A small image classifier, trained from scratch.
Model: 32-pixel images, arch preact_resnet, norm layernorm, widths [80, 128, 240, 416].
Rows from block 2 of a small image classifier, named by matrix and row number. Rows with one number belong to one channel. Each number is 128 + 32 x the weight over its row's rms, rounded and kept within 0 to 255. All counts start at 0. After the name is the row's rms in percent of the matrix's.
After each channel's rows are labels from the 100 images, of 14848, where the channel reaches its highest value: "peak on" is the class under the peak. Only what is clearly more common there than usual is listed. The data: rendered made-up planets. In brackets: how many of the 100, against the usual share in percent.
# convs0: first 3x3 conv, stride 2 (model.blocks.2.convs.0.weight, 240x128x3x3, each kernel summed), inputs 0-127
# convs1: second 3x3 conv (model.blocks.2.convs.1.weight, 240x240x3x3, transposed, each kernel summed), outputs 0-119

convs0.145 109 [ 75 124 129 128  63 103 156 123 160 113 146  88 120 132 106 113 132 141 103 130 217 150 144 142 141 120 161 114 120 140 188 148 144 117 101 113 159  71  70 145 108 223 148 109 128 128 113 127 129  94  87 155 204 130  67 164 144 123 159 149 137 111 110 101 135  93  65 129 126 154 127  99 124 111 120 138 131 108 112 152 207 127 139  77 125 222 207 109 140 128 134  87  73 124 124 118 121 133 110 125 132 131 159 117 136  80 124 132 144 130 122 119 114 164 140  93 118 108 102 173 118 176 108 233 171 135 111 173]
convs1.145 099 [ 61 170  86 119 134 155 177 158 135 221 130 132 103 158 100 121 127 107 136 108 201 112 140 128 118  97 133 159  99 120 149 186 142  88  79 111 144 122 128 113  86  72 119  71  75 180 116 107 143  99 105  77 151 152 116 118 116  98 143  85 126 121 125 128 171 183 171 146 122 125 110 131  97 115 117 166 121 188 162 121 146 174 142 170 149 104  80 108 119 142 133 143 123 153  80 141 142 128  89  46  97 125 107 143 126 130 100 173 164 146 122  77 149 126 149 178  87 139 189 121]
peak on: ring (30 vs 3)

convs0.11 086 [148 132  86 151 179 147 186 125 147 128 110  84 118 146 110 126 166 148 118 129 164 128  66 137 166 156 118 142  90 117 110 137  61 107  87 137 115 105 117 133 165 156 147 106 110 136 142 111  96  98 113 193 143  91 141 100 180 154  98 123 160 108 144 156 119 113 147  72 134 173 113 118 114 159 153 128 113 119 128 171 255  95 112  81  97 165  76 135 123 135 134 128 177  80 167 175 159 120 150  97  82 129 100 128 157  94 141 184 118 142  91 142 118 142  99 105 147  62 132 224 123  68 137 133 109 100 180 103]
convs1.11 104 [154 147 116 114  95 150 116 117 115 111  95 124 104 100 127 122 100 121  99 117 120 134 113  81 113 109  87 113 107 104 118 150  99 124 135 152 135 163 158 135 113 159 140 119 130 123 142 187 161 168 102 117 116  95 161 167 127 115 132 129 123 184 102 119 171  73 105 114 125 127 106 154 130 108 112 132 144 173 125 113 126 147 141 111 136 139 165  96 160 147 140 122 108 123 117  99  91 145 113  14 147 143 118 154 113 107  95  97 136 213 209 125 150 117 153 147 132 147 177 191]
peak on: ring (41 vs 3)

convs0.78 102 [124 131 155 164  91  91 119 144 124 101 122 145 113 114 204  80 123 144 198 132  44 114 128  76 177 112 109 134 116 149 234  63 148 111 149 103 109 156 135  97 164  47  92 150 133  87 120  78 128 101 151 128 111  73 146 185 157  94 124 122 123 115 149 129  76 129 128  80 116 109 115 148  97 163 125 144 103 133 130 107 167 150  78 164 126 126 113  96 148 141 132 152 168  88 153 143 103 132 124 128 138 150 120 207 152 129 163 133 115 175  70 113 158 145 214 156 114 121 112 125 171 108 125 146 113 121  96 178]
convs1.78 088 [131 140 112 103 136 157 125 110 108  86 204 127 134 189  95 167 173 162 110 134 111 151 125  87 165 122 168 116 133 145 139 133 171  90 123  91 114 106 119 149 110 167 170 141 131 157 127 152 101 121 163 187 141  70 117 149 139 145 142 121 133 136 125 115 105 118 104 162 162 133 161 105 123 114 157  59 143 118 150 122  94 119 139 117 135 104 105 120 112  95 135 144  93 120  90 143 124 135 109 101  99 143 109 143 133 147 178 141 119 136 177  99 182 133 215  71 179 117 199 108]
peak on: planet (100 vs 23.8)

convs0.131 097 [135 123 104 184  92 141 164 126 171 143 105 142 158 163 128 146 120 145 137 168  83 137 117 147 110 106 152 124  91 157 119  84  98 153 137 120 114 162 132 184 132  81 211 141 105 163 125 158  61  87 160 100 101 157 129 189 168 122 186 115 163 166 134 225 165 136  43 139 122 123 131 127  72 124 219  76 108 103 113 117 140  96 124 105 124 191 154 110 111 138 117 139 201  94 127 128 153 123 117 102 129 132 146 131 130  94  61  88 105 175 110  94 145 179 143  94 148 100 107 115 138 158 153 148 130 108 114 133]
convs1.131 096 [132 180 169 156 125 156  72  70 121 156  64 105 120 119 191 187 113 115 126 160 132 126 125 137 148 109 178 128 199 118 150 136 124 163 143 108 138 123 135 151 137  96 132 104 138 117 119 156  97  83 128 142 133 104 155 195 120  88 130 113 159 130 125 134 209 233 202  83 136 176 105 109 121  92 134  87  90  97  68 112 117 142 161 134 133 134  87 171 124 164 128 106  61 155 195  97 105 130 112 164 157 140 105 120 128 153 176 185  66 145  97 139 176 139 134 109 110 162 186 120]
peak on: ring (44 vs 3)

convs0.141 097 [162 138  82 114 116 122 124 121 129 143 123 157 147  71 119 104 125 154  65 125 168 100 145 154 117 129 152  73 113 102 149 154 147 107 198 196 109 137 137 128 181 115 183  73 106  80 150 174 161 137 146 123 140  97 136 148 126 133 140 147 130 103  86 153  79 172 163 117 148 152 144  76 149 131 163  87 126 151  71 153 158 145  98 135 109 129 183 134 129 126 116 172 132 127 135 117  88 169 114 171 114 137 108 145 140 114 129  93 188 147  78 122 111  94  98 202  97  81 155 166  98  89 123  67  17 194 145 108]
convs1.141 094 [131 106 108 104  94  89 129 144 118  93 141 117 118  46 152 135 135 146 112 144 139 132 128 113 128 143 145 115 126 110 174  71 200 156 122  75 136 157 143 139 116 159 124 115 163 132 124  89 168 179 109 127 227 127 127 149 143 171 161 111 146 146 155 112 137  66 143 153 133  86 105 128 155 119 132 128 124  65 141 151 163 122 175 129 136  94 106 151  74  62 107 178 188 145 202  92 126 142 123 123 163 142 119 247 102 137 147  94 181 166  88 178 120 112 113 149 120 163 190 147]
peak on: ring (29 vs 3)

convs0.16 142 [139 145  79 106 119 109 109 122 118 124 113 148 127  84  77 128 135 198 147 128 161 137 172 138 220 139 125 108 138 169 135 137 152  83 132 136 119  99 136 125 108  28 126 124 147 141 102 119 141 114  99 120 187 196 161 127 174 121 128 124 152 234 138 103 195  80 255 126 135 103 121 104  99 141  72 140 132 163 124  95 134  97 105  70 107 130 135 115 166 101 134 120 144 135 121 137 134 134 167 134 145 133 171 131 133 162 111 155 129 139 110 129 108 148 123 107 133 129  73  85 121 103 149  96 121 103 126 102]
convs1.16 109 [135 151  75  96 148  74 228 114 134 134  42 103  41 155 108  86 144 188 174 141 120 108 131 136 120 174 125 166 166  88 117 124  92 176 142 125 114 115 138 117 125 121 174 142 156 146 115 168  86 107 182 115 127 192 114 159 105 108 115 142  69 117 128 213 136 113 178 128 159 150 113 143 147 165 134 158 141 122 149 103  84 179 107 100 105 120 123 106  79 241 142 100 174 101 132 151 121 117 120  91  93  73 182 122 119 118 121 114 125 141 179 118 135 116 140  91  98 102 151 186]
peak on: ring (25 vs 3)

convs0.138 090 [124 150  86 187 160  84 114 126 136 116 123 148  94 137  91 120 139 176 133 112 156 131 110 167 152 110 179  88  87 186 202 115  92 109 171 113 130 164 149 139 107 116 123 151  91  77 133  87 118 162 175 193  98 133  58 122 130  73 173 118 102 183 151 127 122 107 139  99 133  94 116 159 138 101 119 125  93 111  96 141  83 120 162  82 143 131  93 109  40  97 123 103 178  73 184 135 128  96  88 102 152 135 150  67 132 120  80 157 124 148 111  90  61 128  88  73 119  67 123 138 146 127 103 121 128  98 156 101]
convs1.138 094 [128 174 166 148 119 153 169 151 188 162 218 110 127 145 161 112 149 134 154 120 132 111  75 148 116  71 123  69  92 126 139 127 138 134 156  61 140 101 132 144 138 125 229 101 151  96 108 105 178 150 146 140 121 137 117 128  78  94 101 142 124  96 160 107 131 144 135 139 176 147 125 123 152 145  90 128 116 111 143 138 122 186 155  90  82 181 142 136 158  52 113  93 182  87  96  98 145 125 119 133 106 109 164 123  20 139 104 154 132 150 169 143 172 140 121 110 113 140 131 146]
peak on: planet (82 vs 23.8)

convs0.148 144 [107 131 130  93 180 141 107 129  99 156 125 111 135 148  37 134 135 105 149 162 166 133 112 135 125 117 123 121 109 145 149 118 138 117 132 118 110 107 140 120 165 119 114 115 131 146 174 147 127 150 149 133 108 101 140 106 118 142 149 131 134 255  89 137 155 144 174 109 143 143  83 109  76 152 138 115 114 161 154 125 132 103 131 139 121 133 120 124 116 156 126  96 116 133 125  89 130 126 136 113 126 125 179 190 112 255  68 127 117 153 116 112 124 205  80 103 131  99  81 145 111  76 159 123 120 199  98 125]
convs1.148 104 [ 68 128 102  86 106 131 162 122 100 132 151 132 139 143 135 128 127 127 220  65  76 153 177  90  83 113 115 163 155 105 111 141 112 113 109  91 165  98 120 119 128 100 176 109 110 125 138 172 119 141 145  95 142 169 141  72 129 124 131 160 137 109 137  89 124 135 128 107 156 166 133  95 164 110 114 147 154 146 105  84  93 185 132 147 123 115 156 131  99 255  93 158 150 120 130 115  84 113 111 135 100 134 131 151  98 147 104 140 106 108  75 165 149 159 196  97 112  79 127 197]
peak on: planet (94 vs 23.8)

convs0.153 109 [116 127 139 147 115 102 145 153 105  68 106 131 129 113 199 105 147 141 123 123 140 134  72 125 100  66 109 101 127 143  60 143 111 108  93 128 128 180 160 126 106 128 111 168 127  47  92 104 144 158 140 141 131 239 135 134 125  99 112 123 141 116 134 101 108  67 161 155  94 160 127 158 146  92  66 108 125 108 138  95 139  98  82 107 136 121 115 146 142 142  81 144 143 119 132 150 107 128 174  89 125 142 151 215 137  97  51 115 128 145 122  76 146  75  79  94 131  80 111 129 108 156 156 111 134 234 101 113]
convs1.153 103 [146 184 159 127 120 164 141 134 119 143 159 150 125 114 117 160 145 172 170  69  94 178 105 152 152  41 147 139 121  54 127 165 128 213 133 119 143  89 122 175 120 139  99 182 125  53 123  72  80 124 157  59 141 128 136 129 165 169 185 131 128  66  98 106 170 146 103  99  87 129 170 104 110 177 146 153 158 199 125 118 114 144 136 152  90 103 164  38 145 201 112 113 186 114  96 103 151 108 169 120 121 124 114 155 119 140 124 135 134 193 127 154  80 200 119  72 125 126  73 104]
peak on: planet (99 vs 23.8)